Rows from block 4 of the text decoder, named by matrix and row number. Rows with one number belong to one attention dimension. Each number is 128 + 32 x the weight over its row's rms, rounded and kept within 0 to 255. All counts start at 0. Numbers have three digits each.
# v: attention query, key and value (stacked) (decoder.blocks.4.attn.qkv.weight, 768x256, the v third), inputs 128-255
# proj: attention output (decoder.blocks.4.attn.proj.weight, 256x256, transposed), outputs 128-255
v.182:148123133191155105122138088165120141186090170069094116117132158119150157078156116113151123147066071128127108087109151099087139148127088153159140094141151161091058094090170110130160132097135154081138100152132186129038163116120103147051091138122154101061107185133153150097123194164108165086133136084154111119147137123075131138217088189081166103130148207103120090106168108150131168147172
proj.182:108114164098117164109136169107182170083183140140139114140190109140123103119121116121123167122134124104074107089184136191110145136098162151111068128085088124140162119090140140080090122098149087109067132142108136146178130089195111098133134151084102082137158163114125130114105085069140125192157153115103160175135147097118166114121198146213088163150145095125147185159133145141075135117101
v.183:131096159080173167145121147147140142145156109124073134150130105158076112120142155121158135177124144050145135115063153098136179139152145137134082138144131106099134101088074104141120203111161143159100126105068168121084119147097164125136127093139215110166185113099077083143094095122124170082125077110144100137117065117084104141087078109086087112126090155135111123129168108104149185144158
proj.183:172155160154130117146143139148132123108141126103209145128130138137119133139139116144104101103121137121137148137121080157144163149111068085135091175156185129145134110144147106136104048167128070093117156133145144081160092136135128154144167097152093111160131092173125160106167183082133140137149162130134092113148156131118136111074085135156117150136183081128111193146049137168147155092175
v.184:108114157090171106115135141108168111154136101080126123081115173132162111094099143116226090154168178114142126094148124111178038098174123114151048116150089131069118158122135100129130145072077083105091116147132148178125141156097077164124154074154092126109083139113155127104139082149084081139095115152132085085083227156176115163083151176147100079102104112088156137072129084071139105174174
proj.184:141125078158135126132154096156127177111131122185158160162126093117107154119152134128144195122131090152092126163163077144164185117116132108163132191123084183104147097178084105141130112155142095142101113106145131104141159089136156134145133149166130145178125141132067167134112105110113130106148119208101150100105030163055135181092160151138070147195195145154089137106106166177087170105108
v.185:102114105124138154171126187101132146140158111116168125113119119082086105099096131140139168135111079179121139187144068148120139130107190137116102150166108165204196107090109216102121159172134128114122156147128094086070115134158194042165136124078144162162093101088073134151149115120168145121132141076158141147189130173123139107080082152138139112101084149163128130084128148125121168118110
proj.185:083161123123081094103134104120127120111091139178154107106136120194124130145115202107134176177172172090187174120110159052098167145142032133116074083133190160119049156187166101146119112023124139133165159115117179124168135180140021199161119114136115154110129134147174159135125149155106095091094159149146093103149153125174143176144085118077084113174173099115108132100146122108150102078144
v.186:090148133061139147174046166105078124127141100092167137075105133139147121084142087080114129076070141146159121127099123102136166133095160096123116186102109130071179102133151121137122083153099142104139147125140176114150166119144122175148147167071114062165131122062127135122132089173056108149114159090114094158148141129111143085193175117113156113102101153070143148112115145128088072131171
proj.186:111101085173106108085157146068124155143117148127127096115149093122140136126131156183135142118152093120154120147147162163136128085129109148132165106089106183102112102096188134103144160128149158112169189142081119105167117093069120163144121139136150163079169159110086109161132182118150130097134093128148131098091130111127049116086061179139130156130160068156145160177152105156136147115148
v.187:105129090144097087165088157180075158161132159122128120071161103132094157194122122104156156148127109156159126186164126118084075122147095090092129086098097156107134204153155155068112109113168136126164130143148075144167144217132088140125146164113131166103082153157134081145099113088132066111087144090110078084136119114123042121145126138149116128116138159143085138039157148144149106134127
proj.187:103139151166147108133124120123209054113176142136115085162128124125174146135102133184157118148179088081104159072095135154072146146142118198111105127177137099147112113103120103108183181152130095191094178150110175094154145125168160155119133106075159107121136129086108136101182127160109162110147146136136150182119131145189159195086148163141162130106151111088182085181099121053108181131130
v.188:062081101127130130129109175090179091091164134130208124087097159108133169149122176109168131113135098100161146106116097085146180124103090137119042168139098162114075095143139134099173144100143112126118094159143135167135136133140055145152107143172095068091142064130164178102129153127087097101111135084151105172108184097173142166127080097137137039164122139137155170101160123171088143118090
proj.188:180147114146128147146155128150151146214097093147169158166125122149116112132134194113129139140117154137110163130092144103158119112174163160163139128089071125145156124190126130124087179089144179139050148123133103073194169153174102139181091093106167162169148140076115172154054122120145122126128066126125107053103054154041144149073138157140137218123145120090103111188110157118082165115097
v.189:094120145132173148120126103117134117140094087137159153186180100132130086195119147151098089132114128106158096139132105100145128124106124106133161118127067167116114156140163161094161115119141165158140112127135132097130122077107117126147079142099152167128163138093112156143177064105119052080121121082165096129093166132031074151125152161163161156141136126121079119179162106135105102175104
proj.189:150112116177070095142124133118148132136167138130147054106063117175115136141131146137098126118153141139126197122096135150099169125065109152132093111111164112095094049111171163042124133140106113132093131134111128204145155122109188157099133128064124054161065137132133133106191120121122146166123106121121157094095077100197216081092126183078097081123117164149073113132091142131153110130131
v.190:123054220108134151110118144141121151145105188128157141142141131127158149109138121139082076107113085157143119082148125163110130178150101125105136153147079098127191138051105117170124163122174116188181151168119061119017152117147090103143105110116097096115094110128074128151148183085191149156148157121093105108128159162190145154108105125137144084202140094137110126143165172121157142119121
proj.190:088146083153121078152137111147071030067134161152172121128126113130109161170110171123106124083104122104109119109111077054117119080158113110146118059151090145123103081165114087120154121155097113108158162116117171129136126112131121161155148145143141160167198111171208065146123102139070135100118134141142161189108107120106110139136207116079123179164131132124108094133109139152093102135113
v.191:102099139125120123105140134092115160141075118137045139105153130175108119124132117117113083102094080058127111144105086121148100099178140174097106158120186149138122150125143122081121138050025117119159103102091187125197152121135103098135148172133145111109150091154139185122062196130139129146087187128161135131155113123128188109105179139148087117133093125089151179103111129099105146154138
proj.191:178115141105169167104149139104133116112131201137166109145095117115175137139153148087140090166172194139117199114128168075160116175163038115156135126149137077132119144145086139163112149128171094122122122130048099130122129175106170141107122168107131144133127125143104148114065137142113169147077176118135099147187204162045132152135153149089153102088213133131155162107094171142097069134135
v.192:055089158173177152118108153097192136108114120090175116088156092099193095146130122111176142140057174147137119134138134142133074135158146180111160166131171103145093155104160139134120159184136145069187119046118157145191117159108120132089083121162127107126149123070084185119137094098109116175108140083094187146102140111140093132197153200086108117205093091137135066149176122127205108154113
proj.192:142156129110171089139137092114068126093142069127080101127124115134121134033111140176096105088179197140108149131080102151108135109106133094107131119107177159112139104111126092147154120120096073134109176180183121124135097092098078069201177130093064126125082121135176126096127166149179146108093117135157102177193150077131125146088139102143118172089171144124111140137137129152101123120141
v.193:162094175112124104110206129149070113115139175164166038148141120099173108160112125097084092150142163158138119110167092127055112166143150094097141070103097081150137125105162074095165125075133124117097091114121140185098105142120158120068093098090142049106140199136127103077161113135082170075156147176183117118159132110149088133087134175142135086099134134074099169141132123160171074145174
proj.193:121194159130125138142095131190170180160122123175128157082100095210139094133095102138153105112083106073141129166070142150196159124143128134153121137108128104157145132120117187127120123148143099123155162170128129106125159118127075090125160069116140117107149138149130078150128137130092127109086051144115182165108102171108156160154121136067181100129088221116122143141073090151111177119111
v.194:137125098136146106115103127134140150146153088109136135145182130134145137078154167132119165097205134178118197133166063129151083138114168130142094081124074146169118166142133160127137111102173130141078141127160175117112126111129142131105138149108168165168143129124109089067157154155193104081169089143166089085158125134107201120115147129149140090156114142103135142183165152140112104160139
proj.194:109153103166143088123183139108103169187155108123100089118144128108123115159120071174120106122117151105192092162143148146141128108152144090125117116145129113126188151109125089170075089165142151153157176105091147230100149103168145148200131113143153127095109099147107163153113088096150125120141148134122133165066161084182106076187070092095128104135088140141168162135149150134110134133098
v.195:144148153156141103090185119087065121186186167147137096193101144148055130076090141239105140105152058089111124183088105139110157140131131137138152109057149074130099135060187086107139121112102124105114112067123115142134094123097164046187137091145146122134170170142180149156083107119149144142092126136149076171083164121116175078158142144111182192107154119156124186056125069157151109079125
proj.195:127131130121092164168062126155156145089073151128139171130100126103191135234151145154178139162127137111077097116115176136170084071153143134142129119136155192155133144118133148111135164137193113162188083167147086109120120144151101142157088170129105145153121126148076064083169134134101085126173149205164132146100135134199078132104097098096126111134075145096184114130172217144085127154145
v.196:149194113177118182140070108177153091100132119101176091163158142148065033160061139140138099090131128161103182124120120107097121189124066124097129108110116129154116139068110192111094157127117135095026188074164109161146131115101137129122149074063168122181121070106062164133092083103118115120132080082161134084109148074100156138123128142081148115099149112129185119110146168103136142091110
proj.196:110129112093135056168177098104128084115075146221138165127126175129127132070110126125096134141117163144060133123164149136178114122079147144172124126160116138137098150160117047144155132092134125166107121130141160125122158144131161144092097215138124181083151186138199102170102126105168087130154146165138113149120108148118149054171109114156143106102138134109137141150134096114121081143142
v.197:111052114184115112112132195144118150137118087127135183108069142163197138096104108143147146108100127122117124102105183132141164121136183103100085163142166171140199127108111121168124106150122137178118222151105071130074126088163127109118153162106145136111140081113087078087196100142142115168098111181130051151163129185097156134125107110074084077065140129060087104141105094163155118092111
proj.197:133213086150112108144156090061129130085159159115133116111139162106066115152136098110125134108126115169137134127146134117096120065097095180160187147124111070087127078152104106194142225158128188086145130127121200125131124157154058118188170071129121097146108143133145124174157141075132140094175139188118213126111124102102097166179120101139150167129174108176180174114123153078085158112131
v.198:151167141091093148159160122150122118170153080096145114111097149098124140138130130126098177133170127141166064130128134129102116103192140126139119159100135146132124097063116124140120133150114106144093134103072141166129141102166171110050147133112139136135087149104144108127150081105130066130139156062132156147156130129184157148133121122112145062110151156113144135112131094143172121027122
proj.198:117107132076110071174134061090136169091123149161112189106113187104068175131164095089085154180077115108140160166153079135142071153079111152146166140130121120102144092161193204129143094140150108148171118159159148108088157141117096109148133137171153122129152146164131097184103181153104143115113167164104118134125128156093133133137103131100142144149083089077110140095185106161106149204078
v.199:146073074152158119130069148122133111125141149139122157137124118149104135114156113162127170120155123084192189150160046126136145152147154129178117115157158079099088079157111130105163096142143096148198082087133129128139120099156148175119092107193110139148113159144106150147152112122095154132119107186199132086152111139145116098099168146133170124083085143137084149139143139081091088174158
proj.199:133102178118110148163126166161085143140174117112162135132138071106158088126122158109158164099147117119092101116070139146081142123117140087119111157134093106196194158117113094116147128054124158143086121148083154092104135161103100128172121173088157129123104132124092156121108110140115135163104128083162123110132179142125163143127122127047151128170129131117163119158124137162156138119117
v.200:074124152184124143122122109173119114124069145135142096043144154065186125132130064107199125166087167078149122143168122149109103119121141148133090141091132134111141082160139120197112164145125140116170155175095125128137171140154062176148159175117130122118152142112170168102107119169120110132106164135109171128069144142087184133119101157195148107119151070112121138106069091098146146146126
proj.200:125106107141187138077152153113192200141108125103086116168169076161067107095111195081073155097134102199123156128077083112153188148106133132044088121095116135084062100124196123119145139130109110110097112127125142139112096102130148077127117130144156134140139116136155135158127148105139194125087081108109135173168151109163066188134164150126125139128150164128102077142127047103125079145148
v.201:186132115041176153123138127120138107104083166150145132126154131162143157145094114079120109131080134088170129139156154171132146086107164111116089101108155194194164136131122156188149216105137153148165140158111120056118178066145146121080101141167100226156123116131085128103126131139112137111142139101102150147142157135145175133186163129065113151099191128109143167168132108116190114093141
proj.201:112144126109143079121159105139176155103139117201118122142151136132132120056151087119171156138122112127104121117131070121139161111147098148124167169149080105086151053134094095145147110099062153118108068106131159154161087118131121089079148084098134090067091152138135119166141137086132112067153142140134167102080124124095118088078137131170153115142167121187139122138128124134157147163126
v.202:122187100129104161187144090125096112103170118068131085158175109083169053141128141132142094102135123151122125105114128131108107097106165139106137120168147130162114105124073172129148171105088156070100096089174107168125130117116139177152149077084129154138075211091190122110109098116125116114120074136122124113199116145073120114144147149162125137126185108145141092176103161095134129153107
proj.202:179076178155158135051161119139172159185108083190157132092110156130113179097100113141076153210165131122102157189160139124106159099148075075139072153143102102126173181129114115098094109167160099156151127129131154135106114146143148091132158169162148130115179075139060126095074157105165145180113163131103137135113156122162124098099132152114131140129150103113100148123129091166102118108183
v.203:087112069123128079166085170081117129119081183165135100111092166122110155122191119148106176142118171143140131139154106127104119145127174171133174087139139115160088141109095180151128141103119182074128163106161073144125115121112148132110115143084227158140162192133154112143143113087100130148127111149109074095160116166077127128118092138200083141197148090159112175145113124085173061113146
proj.203:162126172186148118154174106166169156183222080162121136165140063131162129129064116099126086125132157106070078157131136115154165149200065111121128169172125188105185088154163116120111158158117103141097101080136076138158128138145171137156131178151123161125134070124150141158137128182162182112116158084132137165108164101122138128138171138085158124150151115155110150111116143139117180139133
v.204:114107117097112079181161133140132135094144126177156156134114097122131049119167121132142129104137125114113119108130117063142132163150157079142148189133173095155125105171061116152172138087135156107163110160177132125128097166099093094165157170149068106180082068136087092145160116186069108140090172084094093109100098136152134129108159092120127137122121106153103156192147205104127168172107
proj.204:165127101210106183083117173150131070137136136130104146115152094074141159058117073168137113054098112151142140098163138134136103144161132105131130106131097126164168123137134119121084066150120069118103158118053149105118152114123106174138132091114102094174078068110133120126065106121204076103188139135058096158191157131118133143126119193152114174093171126134112091090105090185136128126105
v.205:175174128118150096108112187120136131094161087154136180111112122099216115156097174090116171032116160103110120092184150133101191121095120062099101090125114108109100163186142146101143116158160119127175105111140149120129122111134141146136098164148161087140133115138088116142140116116101140109075136108145121128058095113092109110136145110105129111122154123141148099186097136151126136103108
proj.205:118105110105096139112166129170136128163129133119160088164114109133069147130135133147146152101123130133123151162095123140100108148171132123173105159138106123141166038127123154163089084115115120136170149087135109127054142087193094095126185112138125110137137121113117214137105106144164097102129138102099106132173109147151134096164078098114153164166107103107095143076119080102149130154143
v.206:112158109122131098160109109095155140100119041167136160090188141146136178125163154134107129130111222155102119099157135141141176134071129103088190085134118113135132141122129157167152127097152090152128145189093117103140141093138092115171086147099092139148131135139099144121123115180131108135127186129095168194087131139128128158094120136107152190161120119144098151088081088148143094095140
proj.206:088126095129146135106146149155105084177145147063123065144105133125154158092141151073131111121149080088119089068136116094122094182165149167106106190150148150081148051118134159157143145154144173144163140096142107139139109067192150135148111091111175122088085085090186123095191126066121136115107118110150126072141130147111164078176147132158091058058134171119152126127104167075093141112139
v.207:049069131105129093158199111161103117125171097118093116122097133099162130144137094090125084092139166142197116142126134124122083078088087151168130137153119154146091096116150103150113077134112061128141078158121116094155150114138074127160108123153132097137075121095203148116060115164120171096133118190177155133071143133111156101150092123130210094105117143115099121081146092127133120170120
proj.207:103144099114153157121136151123158173106086167109146118160121159191118201140120124126119149105144078119092154082126192143117136129161164118116103103099139106118109136158126158143108152098092137081107169194131118105133116067150074144140089096157134129168132167137098095105209106126146145162130091118112122186158172213164074150075166140071131149142117148142180098156101112141112079144152
v.208:123110120154127148132156127085107092131142109175081114148102103124121094065032093059138086188132110146096202135108121103121166142080168145178190074158081115145167115158145134075125101099142115101127203103145140130083100121141107143110140143181122161090170106146125100125161132141181162114140115205144101153168123121160151057142161153082102101128088112129074098129122124183104108112138
proj.208:099153131165119112135109162140107145140125094121136082144172147186149105193165133186145139137173103109143124118184140044135060087147131130138165202140180130115101151115102110179140187143119174152085142176162142139175118110115115146145093141146155154098160171093165118121137115121147137099194119097144180089096150116139153130159122092175089126152148102174169139178166109156122136081120
v.209:122160098116152143143153090106178091115146143145120088185111196185137150129151159128106159167126116151056116179084229138091161084125118128086097116140120167128140173119119141095198143139178110116105131090115131145114150155153141140153150095133169122124073143120118106124115192150143153101126177123130196222148137070107082105110078170170131084107169136108166163119160182123149099101135
proj.209:200111190134116080129095173112134131156072111092065130067109166161135112118071086144175123113093115103120141125215091072116093120116123147156165150136144132108150113118117112109067133061149124154115138147090087104166140132130106113077107173168100103110154114113160165166148138153115153137091131127170114125107106199173181104061133108157114135162116104106108088165146103022092187121177
v.210:131123126085083133122160143163076111119111081140073083094106052095113107119139125088168161131145099106112161176179094120118127151189089150123061139087073117104168097160201143118137195095172142156124089145109121140152119078164158169126117101133061088092118149103101115115125087153066142114154134119101177131077109096156101137146147132124106193142168157130080146155120145104174178163099
proj.210:177151139150099123091085146124154128103176159184152164156159113122168100091175136083158085120111137134201113085064117101128163150100141143154166084145158099166155107107091117114152072122082117091128143150094194138109149101136114082072137087158149082100124093116149133138075089096108115088153059173171124116138148162110199104126128119150177081100085167151109116109124080128166148076090
v.211:169153142122138140117144129117124126110139132131135104115079123161116066126104152187121140166111161178156141091135095142143098102078108069189140135173121047114117177145125086143117088127153107139112117063106161200115087202123164141211172077136138121068161143093155137103114106196120108144169084071218105145162148168199159101141154128163150109151102114077131087085146148173095074120128
proj.211:094137135115102128103099098101108098139144126155070117082161169129134157193110128107093126149132141093088132171110149144125127124203137140098130136096153140157109122106130092107089123137123156146088118140134110059027157088110097117120113148120150114124087129150100077063135151114113153099128122142141143166099116092169082119160127155064181113106084112074155140167116240100121125073100
v.212:150183166175092118134123112171138159136134140126160185141137105121145168177108163130083131116128147173155121180185122177159069120083126064170154117189085159058153140075138159156121119147073097137109137136142126142137145131141099119141077096097112152143111190073135191140087160147108131126134094093109121213129102104133078142114154083089137123180128123105140171139126134178131158086150
proj.212:105120093090110070183177066139101152120082134183154124136103097106082151131159118161126103116149118099094129147061137161116134141120094141143146108144089168182127127122179165123116145128092137104128109087143079088201129125118160135057100115130156194177095126198146121106105102137106086103083127155180092091089161151106175066120120095125138139114106123197128120110151166130070132110147
v.213:129142148067156226152105156091103130088181110145129151132155126111064147135122065196101116153158156109129185145115119071060136182097120105142163134143104149148140140100189043142086148090179076119143184147129106157153094138120098141133124155127118087133121105126110139112177097120121122146109173138108202126136120149164143087141116069146169098091097098139115189111109102097135114177114
proj.213:090156109167141099175085115139144107158121178116100109119146139115158167108101145078134160102106103171119087108131147131178138104097134165088058082133136095077106141163139185172153111124171124118072115140145120160125140174100222127118116131066149087127136146084073082174131139101112161110130101058113125108183134148112146110112187148146113133099088136103152137144116117183137133118128
v.214:167107110102101163112201178115099146141183144108068155122137071089143144105103087108161147207146103144124141110122104110160153152128177089190115114112169125152165140116138057135059125126116094113120196111123140132085137063097086166131120136106126152135109193181134099154136121121146139075099139173123131174138125204182123108122166093123159115117124149094134066136146198092117110178170
proj.214:113144164126209109141099075138148131120114126151153123162133124180191121131139093185150069115137111157123126122138149137114169057155116189090132119123107150122125161179102132111108179158167158138105108151039169182110139146107139105124100081111201166122108137086108157108122131131115061098138110087161149153143224125131131185117094140106149217133130085148082147175160141199118133035076
v.215:149116149134123151142135126116129150111145073134137086127104122188130155139143148174159118149204086079096141153162145139164178166110187147094143062129100153107102131091078121146087122086155193141159102098112126076107108168122153138113172065092116160120148146080152169111126129143076139177140121156107056157169113101130086123110095120136096185139182192104129123082071137133128153129163
proj.215:145160079186114129124091139077123126200098203137069174138166155103136102109115171123154123130163161185135111104146111115123129158157036069109164117116087109128175125068163154107122143124114108139137135143137083136088148105109107152115062096133188154143141100168104141113113138160115085065151137117130100092121129196126124159114099104128169134137185183160094128113149117147087133093161
v.216:130148144141081090113147137078126151093114167097120149106171123150114089140140151045137153087118100131151095139153166083118139151126155189108134056172126091137112141143162106095137122145136104047072113113152146184157089087127138163079094110138175058107178156158160120116085170068147149087155130134143144126154134097105104137127106107127099062121153104092130112163205178132102156121145
proj.216:175130113068105126139123154157173143186123060166101089101108135154141143089096155194149091174105165099154148171163140088170110196131127081184120138137183164170119208109149101093097107139089072107143125156150161112129160176167170138141130191172134168103114096096128167120150088165111149149120122081139057149169102146149139112127125095120191178176096072177138158095126081142140155160138
v.217:063104080096141153100118126142055163109125162178106162099156111139081136079092165136153143166067171122142122091073082121118083065137129102123146105170130098097156122164174132123067114115087163131114099092175101163160158122167124136181116168088128035114150137138161168161081103150150093087125125110164111130162133166140132100169104124147138152120062142119177122158106108159142116121180
proj.217:189133150146094166182126154139184079147142079126128157216112123149165100135091079122133126131172116175115170139129184133155151106116117167154147143109097175137067193122130107135110154124129108151119131057064065101135114165134095075083124109161168160160135182150126115112152126107145119152115120159134077092052141118108071197072197157119064108147109121157123152142112173090145095122076
v.218:156169145140112153151161117169180062112125082114076087126208132130096130086125127152139114148128075129120110167087122106102151114088086177236042165087101139077098138119112159131077179105070091176095126113057109167086202166094095151141133107138148104156143098126102100120142160118121169110103195137163158105098146089152137168061129112093107128136115142128115130072144144127086144100156
proj.218:103081156094185122140098178112097165142057144114194158132111165127151102190125140137077148134096133159165127109156123159153094063111137107138085122165128125150090178133095161154175086065137157080151133161181108157148114136125115142088127153107175220091118127096158111140091126173114087190149133073124153171115119113127130084150089099177114136116124086092134119179077106091163089183139
v.219:146149120115109124130138180082117176148133164177107127135100129182072137093128099085117180119171088092152021083104117111205121145120101092167139155134163107150103032131119117192124157167136169150133126121135146060089070113135169163061166139110147154163148120131108151141107123134135093145120118145121092102149119121129106157122132162110091147145124150115140087071143133165132120127171
proj.219:141132095128114147185178075131127109108140159128144145151125071148124155093157142103105145168136197195067142149144109133167135109176103134110132155147091174157167133156140040099111137150143120112135101056123060161165172149168107178136126159140180141193155101137151148124157095157109154126171123111103127215115170044141125137119146145089171126158150112103143166123109099123135161135128
v.220:053124105163156162118056100109156125099120110116139182081196191153147149163161152125149084172096129159093130140081146179141137112121073126110143092026147198107158133121114119124122179161122181145128084121160176121145183142125096119091132093126123140152162109134092149115167124154159106122081104076111116165164112164164154160159097137175141099109104165099153097215186161155097130107126
proj.220:171156135132115106125201114060088150142127076150154142148098122146105069100087058161083106083115153150101142136131147101121116147082174080098064084108072075109133154150102136144137118139104123127145121088119108051146107136130167089152145150079091116055086142131149139118113138109142083183083156082117094070120113069144029100125143120149093149179156124129115165121108171133135133154145
v.221:168146091168076119148142132131145102140140109079155171145154124137140082093151178099121064110109096180121186125062143142128101187142121150098185194082101096112163134084035148142160159117152182168104113167126172133183104152089101071091106145168104114180149096126091123071141114118169125154115141115136095148099228106132133151120116149085194150111221147130083163193104184120109131146165
proj.221:169144177130135149075154098147099158103114176161119157130127123156127134075111060132132160099110183098167101123152145189157076158118168070167072086161132149158117140125137119109089074192096147134167148110103163100117129129134085241147148113140128111104087148204151095121078093136106100125185134142129164091164097099099132090172146134169056120052182190117144087115180096132079105179136
v.222:121115104193138133156190124108101174111160110125142171117080179139220132103150147129152152239090127171105122157174099114148114135105107097163122151087188135100125122167151132161074108151191160115112166105067159120121152207117111151107117155139149093080093212046135138105160166151085055137127134101138063128136154161116139150111092155130139182112163121176130117138141096162175161116134
proj.222:139132144167152127131120155085155081171166091120123102125093099090090106113117146133076151091168115154121091172122155152181161121155144122126166091134112179069150094114119169088164128107091127091137084103106069144042096081148093148205093125134158172136146093128159093129128107079195148108106098169095135126149135114058138162146149121126093125203122129084135148129118143052124129121138
v.223:101118128098115146120125105147081129136073104139117110078118113078061162121151102132205149137158171144124136147168097119182140112112112119089152083096111128125115173181122101103180129128127199131143167201104108098124101114129146083144193145134153122175113117184069189136114190136174144118114150124077114168127109135079129109128197131157135126172107081099133089055132160154143206166195
proj.223:119155069169156114090105144148133104110126135090101094132197127097213134101182120111146077153151032197115137114109104088195158173124129145117106138149138094125133119137095126101126150193150100146156128087151102119140128121160172116119062145149089115115115098084150124146131114132191102121173133162127055139158115115181180154130095090117150154098183079128120122141091126038151115086119
v.224:157132120141077117080129114133200096111096132118095146130176104083173118132092108119052103155109123140097159101108128151121097187109144128157159105137110090115138129094169145077145091145073129188079175095076148097125161137097098217103070086155163143157142069100070179147164113147140149166093113169154117178133093202136115120088112100088148090095126089158138118171115156086137097139158
proj.224:117199145098196092210160127139089140126104127168176117095135154120093113061143124136170098118131112085149135125124070160058129125138155144109136218142101133160127163165104154132120182096161150118099141129124129134107128118086110126133113188141151140065111177127145133093121119077115077121093163053105153102176109089101160067132153090114126149098121120170112140112113095209147132112120
v.225:206143153128085104086144158117159107170130155157123211168098151076127162119130150085116057165117232170116121138143117146124175111138116103070210126151153121089137148147086186137154116154119116084139088149155172114151143102173139122153160129153111102123150117099103114094134137168193099067140099122097126130140149139092075159126171120164136089133115080146153148161147198183151079105166
proj.225:174135104187141157141184153134099095098117028119155069129167074143143121087115126184116153116103079079162179150157119161149146162144220159167103114099106108142092083116107118139080114123160071159177157039110118155139074140144105072080131147116065141131168126134098148139090127095117104131147142075127125113075144091155202130117085147144105170151167098139121089083097138046122145150091
v.226:136175116177123077131111162095118091104133133096143099132084108163087110122167140079133127133092179145130157141168144114118208106146150184097097098127142063109136124143103128095139159148115173123105171245117148143165136073158103135132122119176119132115147182150147135080179150091102129158101093078144124127093087128107153124077129153197144201172090192141095166149100113170104120140080
proj.226:186126154123134119082175110170145149118157141175186079196135093090124120109067126106120112097155137127133135077099101113157091150151147069087140128097173079149068108095108123100136151185109128150173093112109124113115124113059128100111121129092074129101139125133107093130122146113119143142125145165185160119103137124084081133167144161141124059115141118099179096095109156053163177148162
v.227:162069157132128073113170095130196119149061117147100084148180094110085137175141143090123087142088120132117109151110123155162137116189106137091118150116184181060153113086149072096083118123102149117053081126160156096099139144146136175105118125149109073154138141105060136162112125147249086152140116150109159157142160148113077107095119137093119155133157108068134129154113127120155126143218
proj.227:161166117138170164153107166097099137149049159121128156133101151182148099054156130160147148113117102152156183097113118135122139114103206099160122130150077102140089153104110138122151138117155131134153139104092127154218125169138135106109152149172125205049137119158149092111080111111081121112073154119174136131172170094160171144109138085129144101155106106144090130158097058164121115118123
v.228:160137143077095137115058186109158134145126134152121105112079120085088160125149061139130077167103111118110094083142133136051109125129093105052157090141124167116113109128097129149112083172138144140138109209113143144149110098192123096128117125139172107176129137109125160106147079120125045109154107132149151102113161118153069152102111144174132133136143184176150100157117115124095142058153
proj.228:189142125139106102144183109114092120112179142069132156145127132094146092076073113053129152085131121194147179142112087115122139182158112168118159111117185131088080114162196134147145143140117056144160143066133091134112152181090137142068146112125107121151149179116103087132182183129091157164136111121109145100159077145108204061114134120115108096129155139099137182091104145103170118179092
v.229:107190115166179160145149106080125143138142124084100153143156132143096106037137147128168144131099146073112157150113080115120163050065147155088124136203054126091150115140103161109137153127130156168127110115187170140163138090156115125190119149147155134077188109086111102115141122090172153107159081124154129099172133130065118132117131188054109145149116161165057146131131088125142185140060
proj.229:142157138132105094094150121159160124154145082172105080199083109117112073121138187141129103133197156194170178119181143132110096125173077114228145136097164171149133133095117086145116115088147163142147157138123149160125114132081100079084129098092127096141156182169125145067151146126114124120128108207155134072109145073138122101110115092146105107102143110160187064113115215092109166139121
v.230:109129115190087067119125122146098156182137161090196104154136112079131148222029166151125109110143182112140115123153109149052104138121182134142076130162098067133098125145113066177115135109135104092101099198124032154160112119118174073133084130092088068118120087139121108146092139096163153150100116140118112125094185163156120145110150072145089194142112108083073158153133142151106112132140
proj.230:168133076087143142098153136136132072095124102147127150144104158125126163140165119151129108122120096147111088145135156152126114110169083149157102109144146160167102175069099179083112152129100095127144101106112151130106160133142136151134136059232145157159079092130125086184108156145131138119112190091164096075131126182139123119193068141103181111106151178116112124083077145162128100148114
v.231:123109116125042109108108174100061166193122151141116141130169031121100107136084162087127133167137101146148120121106132132072100110122193107128103142130132151161140087083127095149105137147124177170125159172156084111154127099098133139185108104105157125130177193156131118080169116109090129115122050120149107098125128078109182096159132078132157161133132175147119122102151147170157169103096
proj.231:188149142137127109102182140231145119089144118141160148155148137088163138133172123175153168120147188146099151085117186134136180165111105122151158101116109086100133148170094079097092186114086105121080124102124098135099143150157140104092127134185164123170124147146080102175198134093122119071179153138165126088150144207087084170083161132110103105086159117162179137130071141137076136096113
v.232:075131153093155113151107108127134133138181167137131158103133117116138149204143131083157159165087156101144132140134115091084137192112036122133101118130103196091193128093065125136133144140121102091107124171148100127163081119066117136083128121160115131151154132130113144089162093089130090141116176134072147136140123136166117140134213116114124119158087098136140122191166156131147080137131
proj.232:200115149178112114116182147141111128128135136164128127156135061116135153118107154153106088059098163102116134130110168132112096095198200130094113039181117092112115110127139137163142136140131109190135128124147177141117167167140163098117160106086116145090138108075159164182079119139151149105077097081140066091146139153127179105122050117161154152079158075069140112058115160105124168091142
v.233:097110131136109066109164198134152153134126217131152125143111150143148131125183189147140108149135118135163103146162141105095103086113138154117129118132144136132140140096114097132104124067176111134145121110139065142137101204169208105120156142126135110133123127098137119094192130146199088106082114162171131151126101121123074137100094112166142123129127106081154103159182135188122094123122
proj.233:128114084140095185127123149101126143083176124109080152125125130147074161177066032129124155120091130093133130131130116175164127104195179138162117113135178078161131122099156110140081141137099089112166120089080190127120117103088087172177130152117154131153130079188152090150153078134126121137097150120140092166122112134132136142130145136113130109173071174114127128105159099101060107158142
v.234:138128113105121143172093153085138177127125183144117134093115156163121089113104163162112152102061133124107123099162021127148123127133089179152093129148103105162081201148166091139092134132121155160164093115107140129130115067131122094127103152107121143137133135170103109098135155111118168079121117179140103143089134110080177087156133185118090132112123145111134162143129177130182144123135
proj.234:076093139092157167112172109122143074191186103138128160199130074101165154112185115185106086132193107147125092099114139160107110115160096075140063111139162210147194170110094157164146132074130133095101119103078157168125140169222138153133121100131099139179102146091160174164125089129113162187188139166161146108152113142166134126100131121139192116141081152176148090131190123141108142157128